config.toml
train_examples = 39062
n_mels = 64
norm = "rmsnorm"
weight_decay = 0.09
Rows from block 2 of a small sound classifier, named by matrix and row number. Rows with one number belong to one neuron. Each number is 128 + 24 x the weight over its row's rms, rounded and kept within 0 to 255. All counts start at 0. Numbers have three digits each. After the name is the row's rms in percent of the matrix's.
After each neuron's rows are labels from the 100 clips, of 14848, where the neuron reaches its highest value: "loudest band" is the band of the loudest frequency at the time of the peak. Only what is clearly more common there than usual is listed. The data: simulated sounds of rotating machines with and without faults. In brackets: how many of the 100.
# fc1: MLP up (model.blocks.2.mlp.fc1.weight, 768x384), inputs 0-383
# fc2: MLP down (model.blocks.2.mlp.fc2.weight, 384x768, transposed), outputs 0-383

fc1.544 099:120143163136125159137141155050131131141114129128120145114156104122137135091092126138127103136151164146175100143148122105121115130155130136092113135105112156152142117153116155088152111127120109127098135132120135162156168125152133129159124163183098120121129121136102144127083119121115132097115156139075130148164126173116134099124120143134128130109134117146128091089112101129107123117107165119120144173110116095112114085124114183109094112219125163100136150148123115160152122159109145158114135151103115154120147115080102155087144169138163140123099128164107140114124108141170153152109087136129151109120097144142158146128108103157130088128106111117108139096125097133136121099101125158139117111110114102124139127120128112112147123116120159077149095175090159115137141113111130156128160106158113146117130083144104152132105157133104142136114156133119141080136119144131148131131139122118132083081163107099137138134045104151140168080088095126132131137125099128135138156130092134163141123145122162094141133118136138165182114173195109151142147065096084119095123088130176127153150139137147155111120103124091147137114126125132067127103176137129102171123145140127129104
fc2.544 093:077138090080155146089121117149091069121112062157142111129098128132166111125140125141135152113108094097120119147087133159150117119141183180124120104101152118093131133085098115112153173139147090124171170142145119145106101088141157139143173135126113097136096136132112132111101095134131110068112126131138114129104144103115125156151121106098107126134122127132114117106115076135136126116104156132143144163116164132154130148119110099104125118165123171132154092124149117162131131135089097078124151079144108110114100143145118137138089206127112166120113102154145085167123148118106127124124122140129104131109152146067141149167145125160129139130144111119090083100194130150111119219145140126134111159135094111151129130077141116090114123128124126125184141103112065143114093151128150123166165157139138119112134147160133125156105100130083138150117143135117158149121087127122148123070134147125110128113092162147142101131137125116134101127142155101111118107101124139150116134126119113121127145110144163111151117142135120108118117095146095128142107110136103128134130131131138131093115145107160099162128125126092096120108138152132134149177160100110135147161141084184122133
loudest band: 500 to 1000 Hz (68)

fc1.577 103:167101149110104164088084145120176134140136119132139149147134117144173122116144106086156113127138153151079088109154131103137156117142202121118080156127109133133127146110137114097134093103166150128140151135147151172100114149155160113149109120107139124126109095134139118160125156100140167132089130128111137134115138128102128095138124139116125132105124157078144075175147080126113121175141170109123125155143151117111135101087119099118126128164117161178147097129146149118154094146135133139146142095110116112131113134110130097130126146158159102152114117148139104127118113123099189133127130109133096131120115085131154158162126173133118119157100108128113134087122143099153116077108111123143153109152125100113148115124093181112138085088142113127135115090155132134159160121126136156109116163120133137185122153133139115109107142163144170170111094135133116115078121097161113146112140177078118133129110070082093185068115153149144118129128108130148166127143067123110130154190162120129114088160110144099137128143139128107111146124116170097108109140112143154125133067125120151094126140106151126146168149138146106104116097143123108101159145117108134133125094086133142108
fc2.577 118:093124116104174119169138104115119138132146092126156080146122122118133128147089137151154123089145131129101141162097148155170118114146156152087135104084132132099141105122107138167139119104139106130128131101118150144136137130118112136136118122141150127081171146097130175106095116100118132075114145136096109117123087102127149150117156131099145164150160112112140153115119118113114172100113139120128130132144113138110141110178129157120105133135119169154134123111104155137110119154101125150149124147092137131183092085133152119116103138174152111139112125102132099176115108176118140122106153142156114132140124156173133127132144142137137109143099145093157107091101115134101099126097102135157129112141093084074129177126115146112122152140153123165185136131107101110174068127136133149124164112144130096127176145105153112127093128106117126120096116116166108123158112109173175078131159082096110167155166150127128123110142128163095131174136073174121146117096121171126123130082165110115153089095104132118085089136092137123079185138097105161120145074110125097140121152131102152145129105152111118110128121164093104072101110144129124113123121095134147143129099151131131123
loudest band: 2000 to 4000 Hz (33); 4000 to 8000 Hz (25)

fc1.91 096:092130119124117163149168153103170163149142106133110079108129117129134145105150122138097095110158151159169101088119097119152150150135127096135121153110117088074104120121223109119136131101146141159140143101106147153145131133156134113149147095150146131146103083074143135156119186164125101156142144151096143142133127125083090109103193108137165152157103128097172121122109102127094149130118100104150117162074167135098132110166107154113158123134148138109119129156100138128121104173156129134141139106120120122154122110106101129143152110142121153123111135153133095100115140109158123173136145111119113131134121100112111146154090125146146170154135148124131145128136164145133127106131159095066086138101113172139110106128125129121150137137113098147142102087097088118138111134100117130156156155121131097141138160148124118161069115121111145142145129147094119111087150126076160086119138155130100097138132123106134133120161141121123075126100099142127151136119147100113127148113147136123079071151054121112148128127128113149144130111129152160104088132073134173115128128158107140111151148086097112118122131114158117136113091132162173105102122147158128092119159131114157125
fc2.91 097:133107107108130144122130102111094091111107162120122089149158103090117121122109116153101138153127102131082129099098161136138094079085121132098099135069140133155133138136129113145145113143100143142136185099165128125181127165154123152097125101145135148138178093117157158100062136148132117152126124118155126145112102110120086143111140145146109114153108093115154147090127140103137090136133111153149151102143143131098131104127120139131094177165087132140177117158117133134092099152122146124084146188103148142121103109101145139101124141096149120165121123152136097114157159106129130165132085153093152136123116136087111114202163133127125113139114119124128164140175102130101147138120130078108108130140146100074140121139143134145135107083123118097147078114102136135146138108110142159132134172113110104135147089151152099143123134147113117146134151091125109101117151090112114122130114153138061169091150125153101114112101126120108161145155102102105126120119115147098132153112140132125140105115147072162181155165060152140092155148096127152159126115122122123111098137104102101085148125089131104130163121089140135126126154170120121106114134122162146094153086150146125143
loudest band: 4000 to 8000 Hz (27)

fc1.115 102:114123156141116176062139143164142128142108144113158122100110104153189123107113126117130101142153139108053157134162129115156154120142114140138152115125146131101147141093135097171175112120119131140112143148077093108148085109143134079177117113173130160166109136124094115163129119096152124113125094116119107131140072098131129122157179103120122101125086130149117157096151111122070144107103113139157093132141143120130113128102089101161130135100102111107136121112124128146120143127132138132118120105106144149134104133145135114095122113136098140139135178098124157137146128124137116106113094134147118163130118126106144093102119113144124077141139149123131112128168155158116109095151128204121142114106159119112134151115101119124143097109141132112115073163150194155146113130125136150076089119135099120119116133135142071078086122132118158106125128145132086156160140132130119145100093128097154137107118133092095150122111152094114100109122170148112106116125133143111116122171103135137139175094166187187109135145123150110129091161121133100105103107130102094166121130207132178117112136152148138128131167120105098109159097134144113166125136130135142152151122140098148119
fc2.115 102:116139155170135137130150180171128172137117122129149131150083138153139140140148115125140139145127158086132135151130117113136160157127166168121129141131122162137114169119106144154162137159146126096109152150131133106096118128100117185128107123144123117112119142122140143171122120149128113082150095078102139167116118102151124134115129131109123128163089137145178128140181127114112120108158152136138154146080164147129081165149095128180143132135132159158102128130134121120123177154132099103142114113166133142136124131155149144128166083132128145125117083132139120124171138148093147107106127152144097121138141104145126132126138103101120133096106117122112168141105114055142144105137114107081158180106137144145108104141153123095136142127125137157134174187145058188188071104158126136150131155138124143121114106149141128110124178097115133112111118139158113134133110143127093137121123084118094131110143151119079134120157117143097093122116101108135139166163188138120141149121127147130136121091165087078116094119132164153113133128115173082139125131172136102140168128145131097161109122137117164092142154115150153147126162094110138153120134145173150167093138084140167138
loudest band: 250 to 500 Hz (74)

fc1.524 101:146163125139112166110146159130137184112158141100137079117132145141161169114090120137133106144170137130141158129166079113132138151171174153082134091122130119117121143125150092147108116093116112107119143139134120159121119150155116137127122163156115109103107127144117092146116118095134088182103123113115123115188112125172112090163136134157139149149138122131099131147138113122087101111103134102181109134102182081121110105130112133097107136139099098132141121155106147124170139159138184132091159112093149160144089118110121143079129157159132125131112141132123081114130111155123147107155105154147118128146153126157113164144113129133158103186143142109177144104177151141130140083126145162164139101153077154144166149100126154151163103159138142115123090102170118115183114113178159119130156126120078121117114069130147116133075127177149165103107139121107138140142122103105116128067107135128101144091175135113063166166130107130085114129142107138100110136126099105135122131130098107111122137122114151134150107162119151138095125169167128140136114109124134105131089100146110139114119150133117119132130147108161129134137132083120131165135112120130104127129110084110118121
fc2.524 099:128122129168112162144126135166098132108138160108105100138181144154102125124097144157155127101133120135115124095122158133094127135116182125131129117130105155181136134124160103159100137143169130145070105131174145137145138101135155150095149121148100141125144121095170137143125103142117134133105142091127132141126105121140091114105133125086110133175149135162207137136126148102153127125160153144164098080134165122049101140156121117134116135127138140162109141134107121082102151158142115157132120161124138137139125116116141112099178131143145120146114114150068135131087142143161125163141146085088162113140176128111076152125114129066103096129140154150147153174116119106093142092093121118118088120140090164091122105131124124087093144140094136144125155157151154130147095113186111144111131154129117098107135082157112100120148162101149100083105143156151116138163088140097098162115114095100102116113122136135109111147153161097121083151136156109122146111124141143130098097098120141133142110103150107113140133160121141086153141099110143137152103075136133141181117116120106123127138096119181110119133155125128150111161124109097175139081104130130131137111130122129168133
loudest band: 1000 to 2000 Hz (39); 2000 to 4000 Hz (30)

fc1.557 099:131124106154116130165149153151147153112111084162137147165094127156135129124161129090152093165139130133156125095152127093148119136145111106129154145088089122143138136071171119133148129144090192119138133107184155168156098121110095133147102063166122105093107071133130156148125162177131162156138155110145100096093130107081157081122160108138132139135147118120138157141120118121107089160140127106148127135105116133087088107124119121115147102136073125138148123117062149115140113147147148135129145119128121128108128165074123131122131125138172124109129135128114126108082132136159122137107136164161134128137086112072140126107142146136122141128145146169136181108105131145140117076126173106081070122114123125142108127090107136116156152126129115101121126153072119118095126145147176170132122144127124146117152167119106100098188133119131137139106115092118093104099150166140140073135162121101131110130129106092145136089131136147127137125146118198106106114116114124140139119089107146158123126118100118108081119119142158171141171158139139129141066117109121146103164119122143127140124124095112158131126108148136117132107122143185134144114113161162147111112116139117110099
fc2.557 102:120110107100123153150123117132125114137137127125104108120129144107121121120122082120128137139147093160074127103121178138134138083119138127112124161136114155104112139155149137161161128128128119138174194107115137130135162127167125112157133139097119156140143123146185127074119123125136104127124098121134071153118144099137102131134109114131108139123122087125082134085115141112138125139076124133156121101148161103154118111140099149088102117153113132127175156121112131175105126141122114137093148102127154142104098135105148115107077192150087061106128135159132124135086127143159147095105160185150128141117148141097156123144167111146135138118144091085133130163136127165107119183118118114129118133141128130138135134126122167156112124119105144100129125064090141110139193128056144116133091144104122143150110105110123086136134085113121126126097135113139166097167115089128121135146081174157126145110117100132137125141152136094104146102129147109109085139100124136145160143139116137158153143090089144196169159181146163084131118170140135109103136137120129143083110148108131141098099123089155132138153080135134108122099098175138119154162126109106096139140139132166147128
loudest band: 4000 to 8000 Hz (28)

fc1.127 102:065121116163148139132144149103137147164105106131145149180112119137157139136146124114147089170151136125110137085141157135141151128129081150150150152114123089162130151111154076175170113124136154150153115158143147173170084127159112084124121142154131180109138128137126133127116105146129136140122114112090132110125156133111176133131158132124135109147138119158135153125128138175082102136139119097153116124150120120115069128102138105097125100138081134148176158112084128151124113120156100100152151091102115147130149138085148117104120132141165120138134174150134096143121146133168130106123141116183148144151102136104111114129137118173145103121124139162130187107118149147126154119099105148104115160174104123133146101145109101095142092153122156107148125142098148110110114135180172118126147135137093166095126175152149126119142136181105131099151129148107077132097157169128141087106140131127127153129133128148117137148132128096123089108157156163140112099148136081154135179096131131141113123122124109117071124101120128123165151150146156104131097106103147138123153134114133122131167114111089187101184101095090102128125082144124125100167083103145110089134147146123108094
fc2.127 105:087104119123092147131131164139141148120125136143086131112125152140116116100149113119117165128128129130132097090171158121120153152109121097138115171097091157116092156117158119117147149129126133124130165127124143126140145129163147132115131124102125153125135118129137153157139101092126098130076145108102118182113149163139137172086165175152123135152139107176104170141166146166090117163128121127149139126185180121150083168137106107101141133120128110122103183119082128178138125153150092157146120099138106105136118156107116132121080104161114074140096135150143118122108135135174144077115114137173107103151149118123143167112119101142134128108115106111177098129102155100118119143109130097104122161118156176154109109147124076139113106122108136142128150110107099151150138181114111125140145135125113130161099151106120086123124165150143104092123144146123143118150108100101147162163121117174151103119128094092134101140187185136110155106131124103104095111144153124142179144164117129110109162089143120103122165126182122145134113103107153169122141123178118128127111147114133149151127172112127158109120156120152095103087150143170089139141132114128127186115155116136163102
loudest band: 250 to 500 Hz (58)

fc1.151 101:131147110127115171120109131122140182141136136135113137126166118140147130119122146095117149140141138116122141083171145124157142091144169126121103126108135161123122103141091129146140161094099097115137077171129142130112108138132117164160136095163151165111156137100172138148124131123114105123141122145089091114098157153126156127135142151155118133186112157092090101146110116162116116124160166136114102122160136140079108141147129163109114119161096105152112118072103125130121136099155155168160145135127140127152105125128100105130134134109141065136092139145204150132133139146179144110172133128134126103137161136107114116116155042145125146120155142140119166108145135106147146150115149141125123158125136079108148106145125135147104085139093112116144180119074116117119137104126150131129156118144118135124132152180168114066180157141115123111135153149142153143115093116113154158104124190100124103108112118070121134124115101095140159142124124154107099154103139125130089109090140112127154115133181129135141144085169066121140099143123113134133158103127134130116099112118139089146109140142119183158135110104088171112111134113120139163139129073113104135130155168100100109
fc2.151 102:120147103147140135160114128138111131127122147126121147139136125138120146107144154138119154137107103109169135117102149113130120136117109155099140130118153161117135126133126147135117165115136112086119150144153128121129131102086118110133099141138179087111116120108082152197125165135126128123107120097133100117125115140104083112157140130131117126135120115128126133116172137166114154154130131145165167111072158134113114134108148144143118168126143142147109117126115159109130158162107117180143134119120150112138110118134116127127150099168138153135123095092095176138150166121121103135134078130103079133180146196099161108133102114122084120141117080093135114156124110096111111121131128087113162176114086127084103128132135106110107162083140115152129132166170108180150088126108122168113132145119142110095120141111101118156156141115121120140150161086133091133143129135082075137118135105141083149080141114161158075112108117088071131146115127147115149048136146144102090150108112133142100107115139087062144122091091111111143163094108154126122125126110126125149156098149168172108098150126156111164139165106119180105148098109132150125117136069147156136130141154089114112
loudest band: 250 to 500 Hz (37)

fc1.709 099:118160089089120124104070118121143152100140129127109071139093105145181142123160141126162127136165146142139091107117132124132108144144148133154136063130095128135134134097165145153144120125162169132164109128162151104128143124142125066115102131120152157111117116138137083095169159144132129129106102183135114132109167104098115155136128121095159123181101136138149131130139138159112107143112132161151131135161068134093117131106144142146128124150131077141125123095114151119111122085159129097151136144099153117162111123126130153121174150096155140150138170133123110148125139133148110144109154136133119139113132091138091123120071097142098107115120133136144181143137126173120116142113135074160118158104114160123122151149110137123135092142138122135098143156134127048145108140189135116120165113184096115095159114120117095121117095129167124109131160089126179143145124187097095152112098148146157105114129149162163136150180125170151092141150113114151099116121155120124089130167108143143132124115088130153137106137140142072100110178108142086149137146123136132108108114132109149134118104108142122103162156103156110150113137135141108153164158167134131150139092107136153090
fc2.709 091:099089168115083114129134130169184075156101090128138128112121108122135138120118146167124104089123135160169090127106153071119129147087116119159121127090137141109204170095185124129116125129100135108145106085145118101116118115141181107124164110132119123154113136153085135109114119123123134106109150120121136165127136114140113138136143095127126128119103154096157124120139100130073132167101142095158087119137158107164136103131100117097127128148172149105156127138131185125121122135118131097101160095170163133141157066124110164146156182127117131123183149145120130128128152111131164146125107101112118167165095145094095160117154163144158102131134133114136123090141126130084169126124149153162137151131119103132100154121088168118135165135130109110108122125159087062092122139090127179096156093125120118130156131130118144121108136136136130175099160128130132138142122135099109172153174156117132159118096092111128128134177101143132162090142131106112152115116110149136103141116087088138131095091146082129141137133142151157089123152142117098145146114136126139128159113088117136134132149117159074131120117128133095163144136156139160129141152083100126133115125152120118117
loudest band: 250 to 500 Hz (29)

fc1.367 101:126156159121141162108105131118121113114122188132101110155104152135092186139115154128125166120139116129139120157094157145135130104144151130135134128089121155075094154127127176151087126132126128070116133117163114144096142129140132144131102110151120130177110108120134129126170133141113127154193171101134134077179111119143110098108159158093142124127095119129136118115160153094073122114117156151164117093174089124130120097120106128138126154127167130142138119142101072094114126121103186158108152114134145108146065131177131126101106111099137081143106087161094171103141129126143113114091117106161141118151129145159157137146118109096164159141133161114153125127133188133128103120111120174140151152139119133164112125106118129115127129145123133130153125092118119133098099102105164105173093113100119115159129128134158090102102108121129157099169140137126104138133111122164136185116115163120118131142142126133132128127117101113076117116111080134119127112132107132107162103166095122163154162130089172128103118129099132136097118150185078107171147137129130085139115112142100156115137110146127085099151153131107189173096158152124140129167116122108111114130105137120133142
fc2.367 107:154124133133142091147103131135134110115153113089143131126154112152134119132153124151111101139120139076152127166132124141120152134168137133124138150148101137132113112111111090130125145091151132088128132127114088167135124122083109123109126133155123098120169148114157099179093169138120096117128074150145113091097131162120137114078139111141129138126148159107130127160138129133121146094141137152139189191118120126128145172141148118165157110212090142201086113105097113096141146112114122160106104135148080106106099133146179160096113078143131158100151108104075140158137134134112111156121132146108091106125147141148096110089143059155157137146105082120084127151113156151129151122137128132107098111088142122106153116121122122119134108124138155160147121090110107148133180147153103090105120128103095084107142095090120145083168079118112135154114137143138086098125119142120100107134136084158122120122144129149131147127138124090089109126123117115131119151111161127132164138107136151096145141165163108093128121092138095115124109152131135139110139121123141146154148134116155135169151133143143139123136141136152123118157145078134147164083151158111134165141186172161147092
loudest band: 1000 to 2000 Hz (45)

fc1.239 098:133164143168123112111162141173101155185128100144126126108177139126132125153132169137091097136103132117122156125156127130118061122125142161101119096139133117130122143127113112181136131130159127150111178121170103164103136112129129096147100133097120152115122135096101145135095118110087129153131139172126144123147090185137118122133143104159148147115108152140103107099099132142128100128116143165136120138116132118134098138149116066094118109073094125172142142115137108106161133149124131132143120114072110111137167155110111120136151140120079150131141130163080147166118145110147142101152082155114079147087100115108079125109149123169076129135140122135160126167132144138130084107095135159134101100171133142109147120129156139122138128106104181078129080145183118126156117151123177110096131148119162104107096089127119152142131136137130093119122168079108150101173166125102088126104111136161112113106100109099121150132112099169114093076118158113156158140161148138113147148129111134146156128083109109146120092149118124092096125123106122145116144094110111113122113139127146114148104173157111126114121170142118122135136121131152098086080092117109116147137144161099087126
fc2.239 089:148198114170136142111189143135137176105108125140129145114116131130117138132125129093147123173133175099133162153157137144126142085146158168120126165145113158103093126125099128142122147139137115142084105110130154158094126154084112174097123112140141113091152142133136128162099169098074125127149128139128116101136128151119122102135105163085136101148120117119137150167163084103104131097113109123108127138076136093111133135148193128141142129146152143119115115101101111104137140121130140148129136133108090126139073117167122118123138077117125096138119143112113135120163129128115125122137118105142101107113173143123201175120101079115057179112146150123114111114114167076143162115110096125108163143137111138094111113147110108105148157197154143168130103182138142151117074137165112094149121139125097145143131149121126118130167139084112150133168156123153141134115107145133166123141133141134119139172121136143124124123116088101105128127081119121095115120125135147115163110132141160125106113105113111135118103089113114154092134099117124132092112090111185146128150128129170147188113076141094146125123133144117125149097099083118133161173153116148137157125123126111124122
loudest band: 500 to 1000 Hz (61)

fc1.572 098:171094103114135168142146139147125134113122155122136142137118151187161137127131121114160172155141122114133084080120134108161133122137144115108098150113098145102135109118132117139098144105106113087136097144119128111115045139140141114141120104144122096132121122118113167162148115126119174154140156138109134165144128125156140127102089138151155120103118149137126135136074145107108133132155125105158142134130109174156177128116101154093126122114117134164093091166097144149136152100146150110155123144097107121140123154141126153124131149122146084157098164148127084137106092140121109171096151120108133098140111089100132117134174122122132107138112125138174125158133131132106135110127107112102097154127142091110154114120139165136069135088102123142108111126130129109151114131155144164163125139155150158109123144127122116116156164131162135060154109158144119145119144124157120152136159111090146068130139102108149198091064123158110125146178094183130085108151148110160142105131093115119171138150138143107130141087123145102199130163110136103131129122123127095128107143093129100131130152090144146122148118118125128160100180157186158149101183108118132112119104149129085166
fc2.572 093:136132165131158104114118129150127091111141078114129183111104114113116130114129106133155096148126145124137153134147114076131107148117137151098137136157119101082118152143085080131155143112117145113158143151125135135168090140114132109076097090102068146111090116111127126107100169115082124094096134123166119134125137129133093120175111106159143141156104091117111109140131083103127119131104122120158124146124111155176140108148140138112118112137082152141127134115165106094137140146096191114096120145090084116115128128139140118171137134107084141090131122121133096128119127169138104159113117092078134107130111197073089178173095120151178129149078145108143124089122192159131128138126176142127141122148149097118090133115147131112100153134136129126131101130133142100099144162101105105145132125135137131153186140136162133133159086143133113160130108179141122129126137100132111139082141119171120129147112125120129158074115118115131146156118128082150114131116102154117142183119134118099164141115164122139137070170114137165095146142114088100152136160143105138127113137143158162118150125109139117137123090153139108112094153070131107133119136089144130110151108126146143138
loudest band: 250 to 500 Hz (35)

fc1.108 099:131103119107100142136137179126133176148144135133142151128138128127151164128141112138113172115104126099109134123169148084137164157134126163144143134109148094127113126108113124111128150158164128139107060135109117107120093103128130165149127114149107114142195134144110127118132139075130124114107127133111117133103104159172123146094115136161099152168127144078102132121138120124146169108149097099104140118143090150109154071136090142130172143090188129130101128109126108127125138111115139112097101146124118076110154104120132080120134160143158124114137141140113077107133130140139144146110119128132153088117138166188193122142096114126115139125127115130077156111128104083172144109137121103172119122121161137113138135133161157113128123080113161151129144117096101100146131088085140131164078133150116113145134163128116105122166127140164122137122136155106127124131139102139109151121110125129108108120087105108136157120108100114143147085106166131146105101152100114123127140212082098152140105166139137082122168142136107136071122134133082097168108165093125074164144128136174108117121110111139189126143135134133148141100071114172119130125142157163153136115144118132102139
fc2.108 098:132180109171146101169184120161111132091134089128141137161115096111134144118085123105151158158146095160119134135166114141119144070092123142136109101146127121110126156117093131153131134110177119130121144106134102142139137150089135143132136158153110123116186155131102142131118140127121097088162115115131095125128114143136142117148119135106123133168129107118123139118147132086144160092199136096087140092135095186118083124149156084146153126173154138155071108148150122146158100142125139133089147168134102118119125170116081150119134112094129154073114149083091129144131159121167117163163120126083141126128142115152104154092133129137115160146143139142131177102150111125101159114152120135135116124163139118158125101152109133111138081118118143138125116128158157123150133171118107172151142144135167087146130125120146110120126148099102152113133117091123134113092159164125144091141090082123107135112190122132105092125096142139116117201154119132139108138115106129157133109145132120129141130162164065088104115136149085146151133163111133132134130105124138165105121177098128123159105130117131159112135106128168122132149144125124148143141163134124099075105142137101132067
loudest band: 500 to 1000 Hz (35)

fc1.269 085:168103129078092129104161122103163159131154150124139177119102150118126117139140133154111125096144144151146107159134152160141135125144106143138081138133135130103127157130164155104146107105154129115084117145161155161106155070134133118133153123110108169150157165141110127092105154130134134142133156106101111130103187116148131149137142115133111132167155162170094122141162116111117104189108145119060098136153061140126103120155117093144138091121182130106133107115122151114132156157116127121133123130089122122117137128166101118126151135111097150145120127114132152111155133160138135139144146187130137112164156107161118120137157146111158136115130131129121105147096121111138143145090116090159132072096166160076132169123121166099188074095173117111126129091130103119121159128119131126119051118134136085179121123156110078110193118139101094081098095118133179151106098133128142127104083174152109184104098114122148149105135121132131147146097151127126154150165143136118130104136130132130127110117170106093162117117115094141113131120143127131154109119149131111120129138117128160122138125116131100100155088115141111109107132100119127109099123132093102120132168099151099116
fc2.269 077:121094107148127151160128154111116144081116161094138157133121119127105131079110083142149127130118084159168144112117128108134119124127127180123125105134179160106146132129113162134117117134151164109126114091119122105153146123129143076148126129095119092145143130142122121142150121151129104124127128114157142115134132164120140170175046127075146140121128134119147143090128126169111128098180142071123118122153113153132164124136136094091126116144143151133148157142134131106173098137153141161156132137164139102135111102066128103120101105174099161100180138138092116133125130108112050125173108098131119097156126116149149126132133157125105110132115086135129089111105115148140160065139099155087126091134142111071133121131096144138139143101075145144116118090135112107145115135119131142070094110142133134114135159099137080125160149135141139155147149111108130120124160113128118096156129156137158132086165077167143118128158151145114089117146157104144133083144097119087141161122111170104133114121069121104128148120140108126120129161117150149118117081110121123127157149093114132130140124120129091160112127090134126133156119162163096132131080121115096137082148154087085119
loudest band: 500 to 1000 Hz (30)

fc1.620 104:140138120150117175166135150144131131125133097145154166159103098132104131133127127126149101148154120105147118130111096119131113150112094172083158129097108126136147116127143065105104144143098187097169145170124149142116105136138136114126128088138139165101122120099103132139142140155116152137139153090102116099130165113138146094129132150125120089110139165147103159101195103140123129159160161133147059118179166137151106122131152173114144110116114139110133123117084133168127112076115167137132128116117129125121152157099125114128119169101141093118107134163104169136137133129106122137146139125199102110143137112088124112115125115115109136147132162138139162130087119104140138092124131131128110123155129144116148107104097117124172158148131158146105152129113166122072129116137185102166141147143128176111110179137123144075155132128122139161126117104109164115108144107147160093125153131098108121137142136109164089163146145112129114148152185183082105094090115131113113118108131101118122121072150156139067124072131112168158150147104103135157118126147116133128155114136128148108145141119117209150173134117113143150187141162099133134118098121121115134126145133121116116
fc2.620 108:089127159132101151112151123138146119160138112180104113120116173116160122133148138125110150143100120135094097114105097112144110123110135112110093138103147107080100142134127142125116166129105109110152123149135144120134101125192176107119101118098144122111094156101135146100166107078128107109097165113118156151134151110135127182137143143123129129117149141145135132111088102167137148134131147136115112135141145113166078077127106124107138118117136124112156154163100145179110127130115097123119125100168115125107159122142113128109122169094140111120094128155151134134083070137157141105162154146155134083185095102120124141171109174139134087091141137110185113141119125130103109121122158128130127194120110089195126136133115126128084125135145164105114158107125109149142145148100131129137165091118178109104085108136103144088084129124141132147097117160171164131162171081090127123139149155148153134150135115117128113145162156176116147126127103128128101111169104121143151138164137119114113138082157113148162139118115136156126122157109120139124123131151079109116116176096100082135102177138155115122145111108155115112122127179124141174154138119117151157151119070148161107
loudest band: 250 to 500 Hz (62)

fc1.244 096:099138162151086167134124142133149130155135129107190126143125161182163130136109119108111094126136116138098160135149091129134151115082144128113171153136128102124119167083158126158134095101122144116145096113150122139149069144135143131146139109130131184093129099087133113110113164112125120185107138135115140156136087131149127096140113101106108103080140124106073121138170134139089131124102160119116125157151168141157113119128080176127083117115142107130139133153124131169139143128158163142112123133132117129131123140107101165134092107164090096112140143157161126120150111135126139132110083115116179108120178145143138150172122114121127067131153167112134112149169144158112148115162163150105154112117112145131136124095127120148127112138138121075124139117130127149135120130125118143132086111081105098111161135150143122158100113088134188155103164143132106132127136092125109153141081128127116106145187179078080151147142141112120174129134127169164111109129097166110111104104123104116177114115126140090168166126124118132132070155108143170111070104126174123134142109117129135152141155087136124163178136140117123158110113099121122131098119118127143096124132144144158120
fc2.244 087:107126116167070155147145146179113121121107113133118113148104126170082096163161183088113138157142147131109131132133155104098124157160138121154101131116070140135083121116124098129137122182152117120104116121135109077119129154104139133132150089151103100109116109155134091172134114085086154173120146091124103142145153195131127138119162141113135100124093118132108171148142092112124133141123084119181128197141158115075127152130125132104146116119132118112115106130100110109131194147158116137147108130132113154127109151125162121125147088138133103096111082124065154131125142117117140107120140090144107164138149139123086119127074100124129165141128106135124131132113093114117158144133125103121115126124124167141078069142154121130085159128126100161122152117126158088122129125117107120122152191124099082111133149105129163122153107090155108094142106142122146142167132128090123158149162126122144114112157095161147143160115119083085123124110121093156102110155177098113125133122095080123124129099161156138120094135145134140094144125141161131147113140139129153147109108103177131142120155114115144134138146115128145127110148091148126145146084108101169138124169117139153149
loudest band: 2000 to 4000 Hz (32)